config = dict(
    model='segmentation model',
    color_jitter=0.2,
    output_stride=4,
    moe='expert_choice',
    experts_per_token=2,
    widths=[96, 192],
    label_smoothing=0.1,
    lr_schedule='step',
    warmup_steps=1320,
)
Rows from block 2 of a small segmentation model, named by matrix and row number. Rows with one number belong to one neuron. Each number is 200 + 30 x the weight over its row's rms, rounded and kept within 0 to 999. All counts start at 0. After the name is the row's rms in percent of the matrix's.
After each neuron's rows are labels from the 100 images, of 14976, where the neuron reaches its highest value: "colour at peak" is the nearest of a few named colours to the mean colour under the peak; "strongest on" is what is common among them. Only what is clearly more common there than usual is listed. The data: seven-segment displays showing three digits.
# fc1: MLP up (model.blocks.2.mlp.fc1.weight, 288x96), inputs 0-95
# fc2: MLP down (model.blocks.2.mlp.fc2.weight, 96x288, transposed), outputs 0-95

fc1.154,117,166,149,174,226,205,212,201,128,210,182,248,218,196,203,236,148,217,199,172,191,227,228,176,164,247,221,176,165,230,172,235,197,162,302,193,218,195,218,193,173,174,196,239,242,145,116,169,157,247,196,239,196,164,244,172,188,210,226,185,204,181,188,156,252,200,180,210,156,183,222,194,199,212,199,223,200,248,177,180,208,202,204,186,184,186,201,210,179,210,185,216,238,224,178,212,230
fc2.154,100,208,153,215,253,222,185,213,182,209,202,216,157,196,195,201,236,173,217,188,179,113,196,185,221,235,160,202,171,199,217,171,205,191,216,201,172,219,210,194,207,224,199,198,230,193,240,201,187,193,179,219,215,177,175,208,244,155,237,185,196,247,174,195,183,158,237,210,194,178,224,165,259,253,210,144,251,182,173,256,171,226,154,131,184,227,215,220,259,195,237,175,131,186,238,230,234
colour at peak: purple
strongest on: green glow

fc1.174,079,172,172,162,158,201,192,179,180,159,151,153,173,226,174,196,262,201,225,203,229,224,223,202,242,161,183,212,180,228,170,189,177,202,181,182,205,173,173,230,193,160,246,233,205,206,191,171,230,220,191,163,161,163,214,177,356,199,168,171,193,213,166,179,187,196,230,228,190,212,178,234,194,204,195,236,213,176,174,188,194,223,204,219,196,221,192,233,216,210,192,201,147,219,245,204,166
fc2.174,082,186,253,211,186,182,205,173,192,240,227,201,188,229,197,194,209,223,187,201,220,183,201,215,216,193,205,189,181,194,147,176,196,212,174,183,203,196,149,220,183,265,307,213,214,197,213,212,193,212,225,182,187,172,217,219,249,194,188,220,192,225,215,194,197,199,185,153,163,106,118,191,239,208,193,174,206,179,180,146,224,145,160,187,229,218,224,237,225,129,228,194,196,179,258,180,183
colour at peak: grey
strongest on: dark on pale

fc1.148,138,298,265,187,155,193,204,230,239,276,179,155,194,225,205,184,198,199,171,194,195,200,158,199,219,202,183,149,167,226,261,209,209,189,128,210,205,216,150,223,201,227,220,191,164,221,223,200,225,160,182,192,175,208,171,186,204,221,204,193,170,222,231,192,154,184,216,210,204,199,202,245,216,213,220,177,222,166,195,207,228,194,201,225,216,192,209,171,192,177,233,179,212,174,265,215,100
fc2.148,133,179,185,172,217,208,205,209,183,192,194,204,197,198,207,216,182,182,213,207,212,145,213,191,182,188,197,173,158,172,243,195,227,197,170,180,212,214,237,219,166,208,170,220,207,203,230,187,206,147,178,275,200,246,196,197,267,163,245,193,212,185,200,201,170,236,202,200,212,253,172,227,181,257,234,109,255,192,130,258,180,222,206,128,207,178,226,129,206,213,192,205,176,222,221,212,160
colour at peak: orange
strongest on: blue glow

fc1.54,107,192,194,238,263,196,212,202,208,231,206,152,210,168,217,198,168,218,233,235,216,194,198,245,229,185,174,209,180,176,188,192,206,199,174,218,173,161,255,164,167,179,201,140,172,208,183,197,167,215,125,219,213,214,194,261,220,230,224,225,198,142,233,207,188,198,281,218,246,232,166,207,247,177,177,183,208,194,209,173,269,185,184,195,223,192,167,159,177,208,227,183,151,204,270,168,197
fc2.54,101,198,154,197,196,190,193,213,184,161,156,194,201,209,182,206,205,191,219,226,171,222,204,209,209,166,268,248,238,193,246,195,202,228,207,194,237,199,202,224,160,184,196,172,200,179,173,184,222,207,134,197,205,223,162,237,197,203,215,245,212,169,187,213,223,236,162,187,174,299,239,222,207,193,205,181,207,172,184,127,239,161,237,245,227,220,138,176,167,239,175,198,278,185,233,185,173
colour at peak: grey
strongest on: dark on pale

fc1.128,089,223,210,178,226,186,232,220,237,212,203,196,180,300,182,235,234,256,186,222,225,186,195,210,221,263,156,208,194,191,230,197,176,184,190,229,250,212,153,199,237,126,199,200,235,195,92,230,159,190,222,262,193,126,219,189,199,190,203,178,203,218,163,209,204,174,175,186,167,186,218,219,189,202,217,257,190,224,182,213,188,179,188,182,161,170,201,189,184,170,192,209,199,214,231,186,196
fc2.128,098,205,194,205,221,198,190,238,140,187,174,206,208,193,167,215,238,160,162,205,176,191,218,215,191,185,191,226,173,214,230,234,209,219,256,203,186,186,176,168,186,176,226,191,162,184,190,228,199,201,175,221,211,110,199,187,151,213,153,177,194,193,208,201,179,220,194,218,168,160,215,222,185,151,273,224,204,210,242,275,157,162,182,182,259,232,165,160,162,244,158,226,171,209,274,209,206
colour at peak: black
strongest on: green glow; white glow

fc1.135,082,186,187,218,183,199,251,238,198,191,187,172,214,219,144,251,234,207,231,264,182,191,178,180,243,178,169,220,216,171,210,232,237,203,173,240,228,167,247,220,197,110,190,226,174,156,214,224,229,227,214,232,195,220,191,228,228,239,183,217,194,182,166,165,182,197,243,221,167,171,154,186,208,242,206,224,218,180,157,159,190,188,147,183,184,162,210,215,177,207,265,199,155,227,245,207,160
fc2.135,095,202,219,232,256,181,189,160,159,171,179,197,224,142,202,185,203,158,197,221,195,214,227,218,212,174,173,204,154,245,180,216,195,195,223,162,213,196,202,196,179,151,202,212,194,175,179,210,195,237,167,199,225,191,161,187,177,196,207,230,213,211,209,188,212,198,200,223,183,209,295,260,190,173,197,215,197,242,221,235,225,112,268,276,217,192,175,167,170,259,175,235,191,173,228,169,242
colour at peak: grey
strongest on: dark on pale

fc1.226,062,196,230,176,173,248,162,188,177,183,157,202,181,164,208,237,177,162,179,211,202,261,229,175,175,164,165,162,203,230,173,162,207,175,202,185,126,228,198,262,214,210,221,200,194,221,233,155,204,219,203,190,188,130,234,154,297,209,191,162,215,225,208,188,217,183,197,231,238,257,182,247,189,231,165,212,197,207,192,240,190,198,201,192,174,166,205,203,224,236,190,229,183,169,247,214,161
fc2.226,077,192,233,166,186,191,187,201,176,249,222,218,174,212,155,208,166,219,194,218,178,208,201,249,219,221,193,238,173,187,205,187,200,197,207,199,184,198,141,208,206,269,324,201,222,197,208,229,236,240,243,200,176,196,179,232,234,209,204,225,186,235,171,189,201,201,168,196,150,120,169,175,232,226,171,171,206,167,182,177,201,208,198,217,197,214,207,230,203,120,213,174,130,181,220,227,196
colour at peak: grey
strongest on: dark on pale

fc1.230,086,182,201,121,256,148,157,158,190,227,177,187,183,184,220,206,179,166,180,186,160,176,217,250,171,222,204,211,200,180,190,217,180,155,193,188,185,214,189,238,214,181,248,214,212,167,229,174,177,181,218,182,208,164,215,195,191,228,189,194,199,201,210,191,246,178,235,247,131,217,272,179,233,207,150,262,180,175,213,228,235,181,187,194,229,205,188,184,279,212,212,184,225,173,122,185,202
fc2.230,083,160,210,214,168,211,194,187,193,248,231,184,184,195,191,191,200,235,197,231,195,229,200,217,212,259,188,190,210,184,233,181,191,196,169,204,183,205,204,200,220,197,195,183,192,196,203,187,246,188,206,228,168,209,197,236,199,177,251,229,193,201,194,178,184,188,226,211,191,187,91,193,241,263,175,275,229,165,177,166,169,286,172,213,126,222,239,232,255,159,240,164,145,201,201,205,192
colour at peak: grey
strongest on: white glow

fc1.229,119,253,190,173,180,215,211,220,210,213,170,290,144,249,207,223,207,189,188,212,222,238,225,154,197,239,184,196,213,186,162,215,237,193,189,181,218,228,173,175,197,154,152,167,248,184,189,208,155,212,289,196,189,204,201,198,165,199,235,151,205,194,201,180,225,163,167,196,207,192,176,233,190,183,177,199,169,293,175,225,226,171,191,200,192,145,217,188,182,219,231,188,190,180,254,219,242
fc2.229,111,236,163,194,257,182,165,199,164,138,210,211,203,170,227,202,241,154,183,218,164,213,214,227,169,210,206,215,232,220,220,173,191,209,222,162,185,202,164,165,250,191,185,197,163,192,183,210,233,266,211,198,193,208,176,192,198,194,200,187,175,212,182,204,191,195,163,205,178,148,311,178,184,151,292,198,182,206,170,236,160,251,171,188,162,214,209,163,163,210,219,184,200,200,211,240,226
colour at peak: green
strongest on: glare; green glow

fc1.234,088,199,213,203,208,203,190,202,150,193,222,166,197,187,184,231,250,179,208,258,171,214,237,203,224,203,154,207,198,180,209,163,166,252,244,208,189,169,205,202,186,299,193,206,177,187,266,206,219,189,189,165,214,285,186,177,177,191,201,218,217,166,211,202,198,174,243,242,208,204,198,156,250,245,225,227,241,123,184,158,240,189,160,202,189,180,245,193,197,214,240,211,151,212,199,195,198
fc2.234,089,166,214,173,223,207,162,211,160,175,177,218,240,185,213,187,160,181,223,187,189,219,226,225,196,160,202,180,194,230,180,215,189,142,241,201,235,205,231,196,191,160,173,216,214,184,220,207,156,179,150,255,216,251,193,202,230,198,206,190,193,197,206,179,206,216,191,191,199,218,189,272,158,186,208,146,178,218,232,225,268,176,276,246,201,137,222,145,187,264,180,223,247,194,139,191,220
colour at peak: green
strongest on: first digit: 1

fc1.31,113,120,167,190,212,197,181,175,119,183,214,304,228,183,178,244,153,215,173,189,167,201,210,193,199,259,211,212,227,196,173,197,210,228,256,205,255,222,220,206,183,204,192,210,227,180,188,177,156,224,213,241,186,134,203,186,194,203,215,198,176,182,181,239,240,190,173,166,182,182,169,156,218,195,175,216,170,240,208,177,165,188,194,201,181,240,194,205,187,215,198,222,189,225,159,214,275
fc2.31,112,206,171,206,250,183,169,206,219,165,224,260,179,160,156,208,224,198,213,169,183,168,184,171,186,230,149,229,208,181,250,171,235,193,190,231,164,209,177,163,179,217,179,191,198,205,211,235,225,110,191,203,179,181,161,199,232,205,197,195,183,245,268,203,192,174,231,193,233,237,264,204,204,183,122,149,230,179,184,243,204,213,195,183,197,217,172,223,255,206,203,137,233,225,198,201,210
colour at peak: purple
strongest on: dark on pale

fc1.286,068,199,208,225,232,183,201,248,199,183,195,150,203,216,198,221,222,229,180,284,201,212,178,216,269,182,178,279,248,200,221,203,214,198,152,240,268,212,223,201,194,156,196,203,170,181,204,228,225,217,205,220,176,241,179,173,202,215,206,151,221,197,217,186,238,170,192,165,180,196,134,183,146,184,202,213,182,175,117,176,169,202,194,164,172,164,207,219,174,194,241,209,161,237,217,234,215
fc2.286,087,180,186,209,212,174,192,196,140,186,190,200,193,192,184,197,210,182,185,206,186,199,196,185,180,205,196,211,176,202,183,238,204,178,182,195,186,206,210,172,184,139,204,199,173,162,204,193,207,182,156,183,238,182,177,182,185,227,143,204,176,207,222,195,194,163,245,208,213,203,257,241,146,116,209,210,220,262,254,238,219,163,252,266,214,130,152,160,177,269,147,250,231,198,187,184,223
colour at peak: black
strongest on: red glow; first digit: 1

fc1.10,110,176,185,261,237,139,196,206,178,222,195,175,208,197,211,215,182,228,254,238,219,178,216,220,243,132,178,202,215,219,184,210,195,205,173,223,196,176,223,166,199,185,165,126,154,133,183,205,167,209,195,195,183,194,149,266,246,219,227,216,165,141,233,210,181,213,235,187,268,218,194,198,255,165,207,209,203,203,219,178,267,188,224,220,200,203,162,168,188,206,201,216,155,224,226,219,218
fc2.10,109,196,186,216,194,189,196,197,178,162,179,212,224,229,181,200,211,192,224,206,194,180,187,187,212,158,205,249,243,220,238,167,202,224,167,237,248,189,190,209,164,176,159,195,197,215,190,170,219,189,166,171,198,232,165,233,207,210,188,250,208,188,175,219,240,215,156,180,188,279,220,201,226,202,170,191,246,177,176,75,204,175,199,219,223,230,153,205,246,195,208,187,296,174,231,183,169
colour at peak: grey
strongest on: dark on pale

fc1.264,117,175,146,206,262,201,161,156,188,165,182,285,187,262,218,217,169,175,251,198,218,183,168,251,186,168,179,233,199,183,190,200,193,219,172,181,194,211,188,211,183,146,180,175,214,174,211,183,170,249,216,260,162,206,197,218,201,179,272,210,214,212,130,185,186,195,173,185,187,229,227,174,177,200,210,235,219,230,145,193,230,165,218,219,239,207,233,182,195,220,216,219,207,207,221,184,272
fc2.264,120,206,174,203,244,194,181,257,163,178,191,204,205,240,211,202,229,194,205,212,241,125,201,212,213,193,164,233,229,170,231,147,223,205,174,166,233,203,229,207,211,187,218,225,213,174,206,219,219,204,166,230,235,235,199,229,275,198,217,210,168,242,154,211,208,201,155,186,193,211,202,177,255,221,200,161,264,177,178,193,172,236,147,157,181,266,226,227,266,152,213,172,173,172,209,230,213
colour at peak: green
strongest on: amber glow